config = dict(
    train_examples=195000,
    encoder_norm='rmsnorm',
    encoder_mlp_ratio=4,
    encoder_qk_norm=False,
    encoder_patch_size=[4, 4],
    encoder_positions='learned',
    init='orthogonal',
    learning_rate=0.0025,
    shampoo_beta=0.99,
    precondition_frequency=50,
    adamw_lr_other_params=0.001,
    max_grad_norm=1.0,
    epochs=16.0,
    final_lr_fraction=0.1,
    warmup_steps=300,
)
Rows from block 2 of the encoder of a small masked image model, named by matrix and row number. Rows with one number belong to one neuron. Each number is 128 + 24 x the weight over its row's rms, rounded and kept within 0 to 255. All counts start at 0. Numbers have three digits each. After the name is the row's rms in percent of the matrix's.
After each neuron's rows are labels from the 100 images, of 14848, where the neuron reaches its largest size: "responds to" is what is common among them. Only what is clearly more common there than usual is listed. The data: rendered solids tumbling over patterned floors. In brackets: how many of the 100, against the usual share in percent.
# gate: MLP gate (encoder.blocks.2.mlp.gate.weight, 768x192), inputs 0-191
# fc1: MLP up (encoder.blocks.2.mlp.fc1.weight, 768x192), inputs 0-191
# fc2: MLP down (encoder.blocks.2.mlp.fc2.weight, 192x768, transposed), outputs 0-191

gate.608 094:140077114164110115089093143139129129109105069120111141113115114143121105102147136128177164132125104119108132138107154161124146121150100124144139082159129129142160129068102123117154111121090131074126135132124138137166118109143152175136157093163139123120150186113089108102122094140091114138126113126155154101156129102093152119130115097111164125130111163118136132149164128148148113108114147098130099149124130134177094092090129098108120117132129115118129154110136106114140114161087133113126156071136125187093152107106087136140132123148105157126141131143168118154121126108207158121
fc1.608 101:131106139173134110100114121118119145093130134124121123078094112138115135149161126121142135130110154094091161112107130133134143122131127134121140109120156151150154091144107123115166121124088100095132172121143094120142131093162128121122122123139127146092124134113111130120087094128144132122127157142145149089138130126119156112157116104140138156161150118147150156135163147099161155072167132079147109122148104151158126113044126112137074110186121128054107160126087118114124125154112123127111141123137149178082148124087103114101102181134105128135147088141147092152146144104141175151
fc2.608 090:058118088139105088132142081136128147103127137126133134148113099139131129133127128155128147107142156101122148110125116128141100114124117119150088162086111096112179084094133145112137116102112112151107145097147093131134110137149109114116120128133143121140113127080122144114089151110146155113144153150104114051190126130085131119115144139120121152160109131165166154115130134163127142118141149123171118151147087117117094147108079155140086124152168100080104112123108143106136111129162120133120152102146145165121109152134100149089131118157119120169127120157109128143081164140154202137
responds to: brown object (47 vs 18.8)

gate.708 089:089138117124118142110129155130102139079120139165165127133125159086117146136095147106140122172145088130143100163145096158129162152096112120159166152131138134083152112130135172109091131136111132131171115096122149139075117136130211140147126046124154130135140111134170148131151118146129140140122161090136157134110119142145117120139108111098137149122125117154129141154152160142118116133128122131123138156121177104096111157180077108160159158147130152082165121128126103123108172141095116097115147107151124136133121164147112118140119143121131164155110102091130104078163146127118112138
fc1.708 076:182091102099120115132104112110084147159123151123167102108137079140184132184175116129127101093196121173126138122133114123132117091099105129119114074135092150133093095116123094137140126142097143147119128138124119095176119142134098111106132145131124120108156134093070113118130173120114082111179114126115155109105131157078117124156136131137102100123139120142101146135121105128128111144135124133102124105145096132109112119086131126107118137129175171150106113132154114132138117118141136149109148127125078166118118105132135109141124110099149101059171150131143122186122110113109123131
fc2.708 087:160150104104123096109142095126125101177111154147139108179122113120144091151123152114127129108162115110125134126125118114118109138128122129159137149133125129162151159151125187121078131080119158107158088124098142135112133133112160150130143117137170163149166163099179100106150094153130114105148141104092160094149111114150097168135111119151127146106146141147120161123080133101132121164103145191131100121104105103133129103117095117115166086108115166092148101108162121147093115131099140113097115119142120112116152141127166097130092131125154144123085149109115075108105107127068121147
responds to: yellow object (40 vs 18.5)

gate.349 085:120128121110119141126087103069074122146124145127110176117151114125165201136113109181140145122166155130139092181140148155114124125116137096106102132169124126126097151115150054111138138103102101111133127148155101098147149133122157127149112112093105130149137151163115115097114110155090125166136140169128115123130124151134111170123143117157100105093133114150117140103120137113141108134159122116079111094161100143171132103154114108121140123092118126159115103118151117111162162164135117110115083110134113118145139074122107154074113150098109113126122118085133130116134163119143174105
fc1.349 074:151143115169167086101085160112155155150145108168115152169086073124120108138127075157135144147138085166180121109142112132144122114128124145105191113111162137090105119086095102166090120107130127161161153155074101135125116167127134125129130139139110101140104105122149112116119114122148164127135126152115161124159125142107107145132125136135112106136139136111145126126136118138134129127160137110084101119190120141115120097130132103114140143139159178131150136114123100107099103130115117165137098143116140176086106149131123137099132155146148096116079084093113155110143115151116070120
fc2.349 084:130119097088144097142120158127121097156148192181104115139110144147119155134098115152110188127146099163152137124122124140121087107132160121132097120134158116106160117108165105167111146134132136153113136152142140112151169140144146146136142204102157139166128116125148096098114091104111161108143137154128106097147137156156129118097091141088118088107155115135156147119175112135089086152151082107099119090116139116149143130148142155142111136132119128143157165151142141110119131188111129151163138142139093140107139102153102123124159171151116128155087122090094129124142106093117143151
responds to: teal object (88 vs 19.2); count: four (50 vs 23.2); its colour: teal (38 vs 8.5)

gate.147 127:141110148153106144121097123141125114083132112149132101132100146136094091123120146132133145131107118112122109165100128113110133141182186108109152128139158116178126093124101063114137138169129151106108144130172142125127104126137140120129127136098186135127136154095135176115095094120166119155151120149164150145088134137185157130082140147071110139102105133084126107154146136138165141133129125110136142154159141179166085127110142117132130093123165137160117135081104142131104150145130105147111156097100123135098147103127116140147112107096087151095132142150116091140147115170159158101
fc1.147 120:105145156078193115146157148122106135164086133090121171112160152113140153136129118122142109134163100148110112094151095109143149130113082153143089152152119128134104156093144193143085117083128152138132113099115157153148147119152078117108135128173098136161114137157140113137165136149129120133113133105112112097173144156116094132147111116159162137138108116154133131129080131135138141158102154130108126098114147113110154114169105145125138158120131133130143094131155122139136135081136090112131120148156126117171098108110123147101143153130156118155121121088146189151138114087084100170
fc2.147 103:148130141093124112094087197145136138108132136168128141142154159115097102154155093160142138147132085114118099115120122117109129138186136134097183129129143102177105134124114133117132134144129151133107131139127164124146116144157118157093166157074139127083122111108160123139113138109116160136115133106151178162109116134158080137130130138078113120109079134089125110141148128144134089184123138135133175152129141117156117142154131119116180071100150111182168130115084113137150130154112133104114117102095129105119124114157096161126113098095123146106123153123132131129167124156163129106
responds to: count: four (51 vs 23.2); brown object (48 vs 18.8); its colour: brown (27 vs 8.1)

gate.742 090:150150121148131112139138134151112188111112155144134127111138136144163101166152124131108155156143077105122092118091179104123140143148138142160122136148138140133075116159079110184114169119177137120116095118153133145161121136141082091112107125131161167153161097170103143113121151143132138120106129113094101139114139110070163122103079116111120182130121138180125085130164129175143131144121129151123114177089115157145129124114113106143114098131119107096161112132145117133102126135151144158162116136131088156108138129115114114092140134136137144111105126133121109173162146169143159091
fc1.742 093:106173169135108129124134142136147122121125095106103103148099134151081159145139118125139097105095150136092135113136129140153088084119098139116113078097144119133109144131144137092117128122098139087152184152155105149126158104128125136162092107121128116141117109141131163153159103131170139099142115130142124118126131153108117129154180116142138101125123127061076134154148152126128139115083111200181137142136116143117117107126117123133117145090154114167088126120117099108150111124131138140083132093102170071151090135145114185127143154165118161162118119107141149119123131096133078137
fc2.742 107:117166125140151097124136143107097166115111168136109124104120160137154097176124116154156102143111127124107096115106141162138110100135129152157107107127184106151119140119157095139058150161157126108101170114139135164104173150122113101116096118150127128121165145171102130169159135121150158125153100131103105150142132141078130132125109102138080127116116160157096080157145150106138176108116127163126106166121117134128127146116164115142077126121114063101101122112104121140113135144170155135124121122169121090134108148093137076099119157158120130124106100152130131159111117161133144120
responds to: count: four (49 vs 23.2)

gate.246 101:135132128076116141104133175147085119131116098139087148160130127116095168155133138131129106085121140117130124130100150138106148149109098106131144101157144156091152125160120113153181133128166179110156118119121155157155119149144138094119100128121150128157111142130155117112152140159096136139194125152109175148132131155087160139114098132110127164110112114136120077118137147066098116101138107144143107115180093149131122120103165152110112120107120131105086147105150125082133128061141134166093148129156096155125093130131147109154092122118157108096129141103164128164108154135140132144
fc1.246 102:136132171161172112157131106108130122138154189124121091109116125114151104105149155127156085160109177144092135144114105114148077144147102138153142135103126094117093136092116165103109097151101152148102124116165061179118121159080094142158134127149156154112143116144140105147145115167128122133106129093128127117156128127138132148119161099122140123130135144151169141119138141109120112170112126102159168141135148122148156156116076098100140136134148093120127143145107117128128159161136121126114098153123133133127187166078141148173176124145133107126108152134106101090112139096135130087
fc2.246 100:112161115113147140145178112136131076159128146155104090123149161162128171055123129134122102117139141124122121136103101132135128189110136135163120119170172113138146115158079118133137146116084142138105148091098119121096121139114123101133142130158144120147126113132128186156107157169108107135149081133093117091147141103139134147116109149112175134109105134144128120151150074097124115149104117120109126117097071137117116129130103107146084082147135119153107156127151093110116131074121100147125137151132124123142163137099141132172140150122135129106132123171098163142096182130096162135
responds to: spring (55 vs 9.5); white object (40 vs 19.1)

gate.536 101:163119144095099119089125138174125117105115113111126156112115130147102134102140144119112100099141123131117091149126099135137145114156106105180146143124114149120168153146107083150140132144163166146138134117107141162140126138097134119112155175103110113123131137093117168114096164153149183131175116113078122155123135109129108141134128163112171125153155138128165114146121144124069152157144115118077097108149147153134131149127142142114117105123127098147144102116182083118115126159111090136118137101149096127121049127122100077097140149128161095104101127134134108103133134141097170183
fc1.536 102:115111103133141108117144152152170124164142116144134152133160155149135130114097134102151160140137147103101183126076138136135115096115151155129140129114150108140086137087134152078086106181138097129121115146123110117129135122161104144117098083150169096128143138167146109168112119131152090135080185132123163090149102118119155092110170123129135158100133138134131097115149153114168094142080134165149135131126105103173121151163165101111148132127113109129123126100092165099145107132123153108112129117119136121123183127152132169146124125114163160163185100125122170143129123147147125142
fc2.536 108:083131128146142088115131100123138106159093147102097125118134153121118134098126133120156147131147135090134166145159117126168106146129138128137173117132129092161134121142155083123081139137080131145140132063096092090147154169161105132129124122111109120112117110131137132150149169131168125157149135127092115125089130098103159103104165092147126128107119140110142146076104137118095103182135107152133123137168141183152128157134109064148107121126150140140113145108087136160160100120098103146144162148122153128102139112124129135152156158094131136144116123132088158122078138107193120117
responds to: spring (29 vs 9.5)

gate.431 140:107149150091130123094136134162141155170118147118122115142113116099117142119086137164135140103166148142149094103136128105191127154132143156146150160153112125138125160128100134169098097179132106092118110094135099097140171113105157137111120146119105151129075159131146164137124117133104135167147142162116092090074132151128152103114110161164123142169173129124126112137103164083111141104147148131102125143110127142151098109107098158148134144098129119128157097143111164131078130116147158113128207135136151160105141141117118181115114129164101128116150130150131158124112172108146136137
fc1.431 140:132119106089117153169119089128132088106107087176119113132122128128143139117148157084099112124095115145113146130097126140101128098123122119156110100094122124130118106105173119104128158085161126167137153141126132156093106133151094102121135088124159096137158114125121114125099141099180127130124160109140165140131162124138138136081131119088127120094111083176131109147187105214131107117124121121130139108130133134124167135121124105090126126135150138120084144160145068137160142134112097109122075111096121147166124089118180096101137090138117135128117101142111117141157101123148126120
fc2.431 115:127158121095150139097142141124134113142147142078118155109137123153084134115115101158118119138133154139149106117165120116179118146125131151117140131135096130167106165155100101171110103194122113129121170114161094094125156108152131175097110089129096201153123149140162142152133077132112135145143134140103118133118143145114132156151108170177122088143150154136136133122088146078118178123144121147100124159123121111142096124140115149119147146074136115112171112116143189193098128128141132129157169161149154135095127123123120140105106154137112106129126120117137147163139127119150104142
responds to: brown object (54 vs 18.8); its colour: brown (31 vs 8.1)

gate.106 107:134113140157114182176141098157171142082110163152113131107121111148125131149136103150104102164114157097119125136105103101181138115104124101136138192122097165086129115126149088154110126118089111124121158163117122102109149104118121162139123097074130096117164092165136150168123128090113136145102127138138133137156149106125119145191118117144119100142145107111164172129149129085111126133130091152141163128117144102178117170147105123097124121117135103158132119120104106088137112129162115136119092139175125138157096136178148150170125141146148128112121129111139160163155154108106134128
fc1.106 084:173111135134137114163123079085150132112137154097153140156118136143157127120086167145132082155118123165121124121139134151098115095128127143158105146137130086104139155139106129136157165103094153138084153160088124098077178095161099162169165146167146127129082139136128117150145128179119086163159100141131158105111108128126099122122176130101125148142114126133119126146121114081123116129155151133116098112162135098117119106108114148140166151151118139135120098130108127120111178155068118111099120131108117112146117160140157123108156135180119131094144097146103153125130107087161139143
fc2.106 097:114098138150086111128143140155095121138089162149139155118135120109119086133146139091144134107159148114184146140126165134157118149158148135144100113115183130127102120148146135157130135160112125153188142084139105159163098111105167121084159143086119110139145122119100135137115112110111123130114148146118099104104127148097128144098101141135123137122118144127152111118110100091130110135113150134122116164128121131154115126107166183164127134124153136116152162161107156166128142131098077136139144114161113133122120150092095124140052154094144104105150141085126084104137074139104073170
responds to: count: four (48 vs 23.2); blue object (39 vs 19.1)

gate.389 099:173084152129150144121108111127139148146174132133095135112120103135129133118136126132120144134165146130165108137123144066142154105076150185096157151089117106119096079104114118118113144161121119123115147111152142144160122177127149094085127125116067139126138139094151137125157136114154142138116152141115132151142096174171147116131087114147106180129067123116124105120111127133099106148163126123123120124098108139139138076143136096140131104098112078124090146135151148073121116163119114132126135117125166120148128098078153108091147132156112165119126131117134139102143135083094107082
fc1.389 128:091158140133107149138151077108090146133090109142113073154157127133120117144124094138139150128112096140103102127142138124173157098172144103114124108087138116120136136140131140158161125125126149160103149114126093151146137158123101123150122122107108128099103127142080187127174152123080156086121063139137167098127122135140120183130162148119118119077118137150107108103072152129095142124160121133130083134162083127104120112100090142125114086118139117136150095131101100145127113133122133105151113123130076130142118120142126140175120140113126167090100098107095101131121137100156093135
fc2.389 122:110150129134129132148129081108091131124085112151097089155157135164149159160124085130139158133082106124117115117138132135170115074186128121108103124072103127116132097109148170168127160180114142160096158117145095145133145158160098130172140134111109107079125137124088175130180136098103150105134116112135168099147109108131112131154096147102105164082118139136079100095133131099133121131137093107124110150146092132144138114111111113107109091136152095106143132162116102152105129134127119117117078112129093098127147109140121126162127149135106171098112113122129138136092116112139135136
responds to: spring (26 vs 9.5)

gate.96 090:109112141145092171161113122141170107130161148133143119096142157116143134138125070127157102108153123180155135158141153094097060129115168162111125092133136173140086127150131105101160110119094119112143130106153134123128173109145150147130087127150118170133117110161112141099105127131118106127098135158172099151161151092132146165117125138120168162179121139120110090098129096141139124159110155136118118131108119078114127137128133096115124130166125124096112116120129114124127099091142165123106075153117103099124137139166132173141104154109138127069111128118093118157150101130129086148
fc1.96 091:093152142148123169150141116127169110085141137129152105114124114131123176128119114136141139133156074162121129159081134149136091150113169136128125148130095135148092097108155137115106110090129137123125112129152140135154151117131132150124100110122069168169123088147134099127076083111152123159109129130114126162137153177115121121078121137166158188077127120138112137157166096131131109124102146148121101148114132109156089128148160136127151119143120121091151109108096097107124127109140187161124149159109096115121162126134118131121121146114141168100111158081115091130155076142111146163
fc2.96 099:118134098137131191111144105163134100105109130140153140117108119095099131172165161085127120100157149093081133089104145162170091108142092158135158130099161126141157141157150123150135130147133124130144127114086154108155100129096093149132158103161102116100114114122123158124115114166131108150172175171115160139150190106118143135107118121169128158135121110142118119160108100169131143120135105107145129117174106096139146123130129139122125132096144164091093115137097123137161099130116095191140104124150115099169158100133135166129133149115156135123081140117120122120128169135153133099
responds to: brown object (41 vs 18.8)

gate.367 083:142133109148120139166119117167112198122098144127088128128094111151164139130143119109153109129130124151147119138143103087107104156123123110161120125117143144177094102083123132112120137145186152147135094114203137158141099121105138129147190117170127123132115158104167154089101142091073138128107110113137147141103117094116119103122120174139141117090137126138101145108142157075161124116120128158119100125144128097095151114142112112111109116089117163135136141168176175126132104135105131151139131137115116148120118118117141108126109135178114175144160131161124106096156137172149156144
fc1.367 087:120127145144136154167142096143121126147082129129120109145117097137133163113169124142110106114165140141195086139144119115138118166119113125159118156175128102129110148118116127129134143160165138113153099177098136162132102118144121149135143165143141098157062162055125144120124133111110117111087140115106161110112102136169140118118135156143122096095185134129142165099143125093141110108114166135106145141132177134101164122192117131152128110131104111139125110148123138076167163147101130110142164108120086156143144105113136126152121095120081162108109097140139118136113138138088147136
fc2.367 086:111142130137122112149133107150118149143108117077138114142137094131144152096150139156132113138130116127171083107159156118118126178124118146127088121176121156142158148125123103116150126109136144134147122156151164171140121106137122141167143161118131085141068132072144144098174122109076138101146127134137180105126137166146156171116142141141127135128167139133096139111138093121153108112167177128128120133132134139116127117196148119152113118135113120119151107137125173065137150135119162080148146113115147149124116104096140122179080122093146125131100064129138156110141100113088144134
responds to: count: four (47 vs 23.2)

gate.346 080:115126123104160113166122162082100165120143117131102108135136142114114134128136184109143137131138148147163091130144121122146131093149140161132119122123117140140110124151108082127106137158089117143126148127134124123140109157165178130081125158109108151131090156055143159138154114126138129096127143083114132084137094151144143128130115130106138173126133162146149087112148111147144172095128109191142157117123124149120137094112114079135163128117089135130074175127113126086135148092090176159113120121109096138116089086130178118114122124100124139147151096109104115137168089114131118114
fc1.346 079:104125144132094138151142092179138110107115121128127094114063121142155146127162108119110108134117169126127137112138141114108136154128145132121127137124139137111118136109141151099187124140104142132155074070088152131112140098096111129163121071119105134108080108164096100076116130151122105163135130115111156144185146134186127111145177127168118128143114081170112122171147133104120109126131090094125121153132169113113135169126123176131120106128125154131154096104120133140120121161166091092143123112123132114120102123157135147135136120085113140117107194169124153095123152132126128139
fc2.346 094:127144144089159091163103171093137123139124124093084115143053147091116141114105177134094134107116108108141115160158144109133116102121170093154148139155134116092105126113143153109155130157081156129113107076122126102147165149094156121129145135156097144128104196119132131125088112154091127113128190132126156160123112128181149140090162154102130186102175109127160098112149112113137118119112102146122100116111164138134117126123113115108119127131131136120105137097114143128163121121145111132119077128144127137170091116120140147138076162134127134125112101139130126116090133112104120103
responds to: spring (25 vs 9.5)

gate.125 094:108102113125114134114135123182113069155102107143171180151153131114176122135110141110105151102099167113186187141146102116140140164119138107168117078122118139119053120133116145092148101172133110157139135121143157131116128122098098181119088132125107138180091149170086121168125122121117097110116126090172148135098160132158126150131113123100120120154115130125147134170118102113118061142144126136140121130123114121104124103118100107125122110097123116147155131127110140135141142136097124115111131163108118143127139174105104123139113156113156136114162119121113117146126163170126158092
fc1.125 090:121111169165140138091137159112137109120165145145149134096142120154129143113155117087144150101155129094084144116118164122139127133082101136135168163141102100156175165129092123126136117128124154132127158108105118181136152129091121112135099125115102107168130131106129132120153099107163169142113143137076090125138117157135176114123111152119161151107121138135134092116102093104099216162101154119163149129090151182172152170136156120094123146091188130116162106157113133117119164128129124105114087129117153150083120139135139141109130115133095107129118133123113134118118154119138134122
fc2.125 095:134135112133159170147154141139104113159085104149189192128116164095158141152120145128123094148137170117131175124152085165115116122149117136139112130122090115118079159110145151123128136177134125152138136166166117123123112128120100167100081102133125121137122105131125130140098106104099116111130072142162138122076143137153118117093113147126127112131122136131116162163136110151137054076151148130137134121109127124136137112130116107124081065140087110094131126149098129142156140104104109158130164124138074118105135120126117110130071135130149139151138129105137118128135142192099126120
responds to: yellow object (41 vs 18.5)

gate.426 090:121169117124189143102126157130093075170146171121154140111126118170121158147125169094115088134120156107140117150109112124147097183127154051121119120153128151094133133128119135098109124104111141131151129118109110157119134120129107148103095161120198164131102129109125101112140117110119129151104127132083107131113068123057119142165103142095102143161107151148115142131156113113139140101118133134151139130116100115093094137142154130149139134164148133106114121171158124099097109131115127113117104156170102118128068170100164120162117157146168135105121114123130119136136108122129126119
fc1.426 087:133070138136102105104095110144158128153062109177120120132142094088115134143146125159124152131144091106105132134163154144094150104085098150138142148108142089120138111084148112108125165128134136118151146183165154077142101142150112137143178082136076081138149107117107135136126115120110138139145111108175138142124121151178134128107138115142111133093121086090123075151105106117114108135129144178136122098142124132146129128184093146121089112117105094141118096116118114114135149114102135145145184096102156165138167114145142114134141142107103141120145128125139164114121144115116157145
fc2.426 086:132135126126158101103106140159117105173083118176135125098121131086117129201139125095132167159127119107139113102144106092126132130131102120147132139136114108091138092141131138115149161119121126047174095135123103137131127155165110162143125098162088139096093150128090102128132111115102132149122154121135086106124139117145135153111155159152127108116146089117097125138132109104082125132102140094170074118134152112133160099116135145108109166132095120119115102121169112084111177146105160140128200165172128116163117123112115152145121155129118144143135116124164106107114122126141101112
responds to: teal object (86 vs 19.2); its colour: teal (38 vs 8.5)

gate.448 087:112161153092130102107124153144103134151105138156093110096116133160092103134118152102121134163112180102103133092106089077148165145093158113116085125101131144147147103089106183097181130170158151094120123149149152109118120147136108117106122160139101100139131104183109123156132096062132133140116145136143124153136112143123176161136139112126157130166121130157165156161152131113127159154195104131123126126130088135128113123106188125161132094144147130104108153138133125141151099157146125104136127121132138136135158136106165118129136096114125165119147163157123143139099101136152130158
fc1.448 084:144126148110130127112115111179129124133141168111109128123146166168118130119134116126147098145122127156069165127128105078175107114101130135126079150135136117110109134113155131093151143113122140139127109159132160135119115155161085097129093141101157139169129122120134145107100126099112101103119136139145142146087107072120116131115128139095117139185177092100154162112108106116093183127184121165113129107133156122173173123113141123139115128145117093115133126118137135127124120105098154132115119115123097112180115130082124130096080176125146132147116130122119163150094191106114181157
fc2.448 089:148132127145143130108125086126182123130133113098131119141115180095111203108159124175095106142107111135092145111157160165135094102124125130120128105140117130105095109145094095143084144091140167162149140159127143150157126148130143129132108131143180137123107125104122157154153116169098131112119111097146149101087127134152104135135105132124095102071197105113123096093106094130138117120125114149149125090134144119124162117120112095131121112139089112134136132115130129139101141104100158117125140124143118089171092177130072119092133121088124081107096131142109124092132152106100152151
responds to: yellow object (48 vs 18.5)

gate.355 133:150096093134139107126120148156145154166142131115130109125170095147142105137123124091121101134110144135160132122146119130083154120198152045144139131137111107148124142092160122117130116149150096106151119125115109131136108150123099154192122145139100090148108161110137164158139118167153120116158139164150145153160124122121135141125141169115125138088148109147143115136110165098107143107170127080122133136172081169122108140165125159133137141118124114127114146169125132119165074127094100124148167110157123100124134084131168132162121155081145155162155129143128138103118122098126086154
fc1.355 106:125143159142159113124122110176153139137107142119056116116160122129114132144105148122116100156139132091181132094099118155070125112111138096062206141127122140089106126159124117143152120140127119104155130094147124114139114151119091149111122130151082116156146114112151105077117139147118109105141112103108153151138166137155135130158132140151128144119107100151164138125101143155124152149123107183141106141163106107150145100172153111172112120177134123142140169121123103161119167133131096118145154126091110158126095110168123101122117116144122103108139157136165151137118152103124099084
fc2.355 128:120152105154121150140144103128145107120122195128113128116158110078093141116144114139145105146148140142116149146113128115133106143107105121119147146122124081135124134159114114095133166118118132080093125124166101143143153142114117146108121151122080125136138088159125140156111176097134098149136095123097142149134131140098134097107141135150131113122105109152135101124127142105111132108114092207151054132145068149170133116127119143108111137181101170184174163104117112135139116128156117097135093122101131117133175098161116132136121126124141079120139163164123108159135111095141115074
responds to: count: four (47 vs 23.2)

gate.176 092:098131141121124114125167061131137182129138138129136100158135130127125111146113137150134130166101139135118128063124111108130158157110151112159126137105093137138097142083169145088143114137139148122141106096100090128069136117104122148110116120103132110134151140143131124113091096130112109119149116119115100140139135090113105208101128102161126154185131104139134114148124150169131207127122166090135160132182150110141124151103163112118139112105130129144119140125112159130093165128130143157149151113085115146144119111127156132085152141093129130084129142132128082144121148101087142093
fc1.176 088:089187151150158125119143151175145143135147103125113157109116112098111147093139121077088139082128119127140151154099100167115120098135135132140146112183125168113149098132130142105096132148114120090126129134168151098172128138152120132125134127159146112127145093110137117138142116173106091162144132102117155165127110170133153131145101167107120086114119166121136145131122096118156109186132082135173080113091095136146131109145108126133125143122151114141149141089158137117142087091157121078119084146147158156104130112117126106134131115161104119168176158107170126121124135141153123155
fc2.176 090:106107149124157121114091114139107121112142153141165150153100135144131162116121139102135149157125139089141138117079116174177093133163098111109169155131137131147166119107125086111149109113132108145114170163126178099091128152150169091139137125099134105124134084092156099147147099131167109111154114129150131172133134134134147108124128157162171129123077161086134119135100148173114148145112095137139112129093125086125127135099129110151127125138141142113074156086158102118135126156160128085132114123077097146113146101145118100157168124110110124122169132146145119086156118138105167097
responds to: yellow object (42 vs 18.5); orange object (41 vs 18.6)

gate.67 099:127165132147127151118154112140107093135116121161118070142135153137160116112115129133131134078086115143162121112156105126137102155142173117158083129125106084111098136082087098155172126140176153154124132121111137147079153150091131150179113125113134126146129079142085121117126067112114127125128109148115117133148134101153102157155139122136112120149129127134115164129098140103126163108132111124109124157136167122095093102148129134114158117159098116168113109163163088165145122129156128184130131127125123164150123111158130071149123090123136148072127141100136066122110127146150118121
fc1.67 101:120151134167131159108111118120125134129120116171169127145142132149126120131104154160161130114160146146150139122106147122133130129144152101128117154101134136132079101136116148110098140131120121115071122076113117142141143104093114136168112111138129096118144130154092147122136111122144119155099126139138149151113160093140112154107133108151140130127106087089089127120103185091148110152143145101105179152156190133184123149156106118113166186124071117143093191138101127148107105149074129144139114156111145147122120125114143135109159126134131178133098128112063115126112144111177112095
fc2.67 104:136139081101145100142144123117134125135116154132147101108101128124140097099145141156151132103153142144112128095128125105105069145108120127111138154112136108134070141143149124091117143132119105152091184111125108125145189133102108111124124140146102103121128117162129100162079104122146166143103145158136129168156141101154097115148134122157134151139096128118163131124106157102132113171128143122158145146158129126108115152124096094137160139082128130148141165154075117183106126153060133121139131094117130121119137082123164150078170126122118122130086096109063170097098121127143126142
responds to: yellow object (63 vs 18.5); its colour: yellow (33 vs 8.2)

gate.738 097:094137139109149114100157110133104116178169147113139101080146151141143187126141140122142152098137076129124110101102103095091120136096083140086117152133079149127173117109131113144141156119109093128142116116090100138178123098120088124101133098127108117135143122129079109135174148114132163115130173116131091149106117102094120153146139138127134091122108125115156144150102113110116126124175160133148090151103129112142143143147124129139172148148122101132123144081162123084136106123179082161146139165122115121155119132150126138135147104190174109149147106110133163164148125118137129113
fc1.738 102:139135129157119118169093150119126109126125139183110163174096131118113128137108128140142103177142098144073142109115108139136117138124148140100116129117143117121117137169154126077131117121133167121097125079164142125135090119165129175142120116086157120095122128114149147090139145103120116105114111151179131136110149160101162114120129149145110109097129129113128114152169120141195112110149104129148169095172102148158151081123151117097123091127121112088116080176121142102095135117118195109157135121119150131120090150087133125142132146116114135109110149123170115139092130071147119141
fc2.738 094:113147125153104152152173138121128147124152140128132130092176129126120153119124101144128139156095103156145123133129168101119149139087126143133087124097173104106114114108153117094191095091162155143156142124133098156156123096099126115085097118163131155104149061130141111133147114107118118117113183125093175150121139150120111125137117128150164106167140146155164128119136119110132105116166201134176165148169156146124110117123138122127135119155129113172160104132144128126122135146127211137127130139096123142182138139135125115133121121148133120108177124126127095141098133120133180125
responds to: brown object (44 vs 18.8)

gate.175 093:162132130114077157122129175148134114120153143134135128100138087112123150169114145145123150102106171120106166125102168137155087102131098157171130181111163127139165129120148146106090152116099060120134145081124119148129104122117152143087122134173118125098131125156135183140123155134132146112127114128132156133163131110103135119166135106161161151072134141121093095145144128118116172142118126153154117135107135119153149157140102169164110151130132129105088082122102144139118155145133085151135164165134104132123086142121125129140174150145131104116060127108155131116161121094128135107
fc1.175 091:091125122128200123124138095142104134096113119113121182126130140131125132116108142119152132130150140122109091144147078111105160158143158136127099081166135152136097105159135120170166138154161148150113139122091132104128147159149121130152118160093132120163139152142122099148164103099121103169160127111099121128103126123158123147110141104095129077188107115135173133152081117112141077097135154105151125106149160131085114108132134122118118135105137135133182107121122126145139114105099132136106132135115123127153144100124126115153101078118121112147166109168148129114067136179091105178
fc2.175 093:114105106134169150101094095139105149127130122126099176128149092140141127137073123118119123131119134099103072093109143132174130146155143132183121124145152138103122131130164138159152113180133117081155134046137134099098119115105101160099106142132101112133143144160134122136146119123138095170153118092148064115173123141138143137093153105115107132127123088128111142143107102126138099104087138163175123092143159138163133153139128111110151145168148119130158096119127123118128116126116088158151146120097126111159115130121097121135130152088152101104141122185125146083118113132161099136
responds to: count: four (49 vs 23.2)

gate.467 095:068107129100113145127173132124133133133125104125128120124166126133147113120093106141107134129165131154135092201092131137155155144180114140164136157169156108128171094123148114117131138145134117138115108081153125127103117143108120112114141101135132090100135130092149140149153140129132140114161132154167138091100081141148127105142164073113134131115113108142127118118040172106142093140131140069092135162144120130122136121116110132122126123105119121103105131160158120152195158144124149114147128111137094160163106146153152130128168075102153103096146146124110112120151143140091138132
fc1.467 102:104114141105144142121115101133134137124154133155103129093131106162140127094122106136111149119151170148166087180137142094119156137149113127115121121160136110120147075101145157120148126148133137104119113078173091152116170144130142080123102099140089110142135120105134082141135107091153110154068130151163124106154081147121129177137163113164119129107117076106156160094087147115146143120117121117118128148129121110124105132127145105148088118119113113112118172144147127131184169137099152121136132116154089130185090109132101140152111088091146082120178156120145118127155150122116123126
fc2.467 098:111126123118124137135150107158169167100107115099120110130177110173120125106114134126111153144138128163176102194082128132150150147195103109156146137160163132111151088110130121118110130143142116167107116127149118124106135169074116089080120116101109086112180161109135123144112096115147129134149128143137086134138112137123082136111130117139118166108098115114135138111080142119124095135119133067065136143137101129137138107164087146111110144102114133095124154130131096112182128134109141119164094106129119127149106137139115135168118095113156101089145126099136149122135166156135151139
responds to: count: four (50 vs 23.2)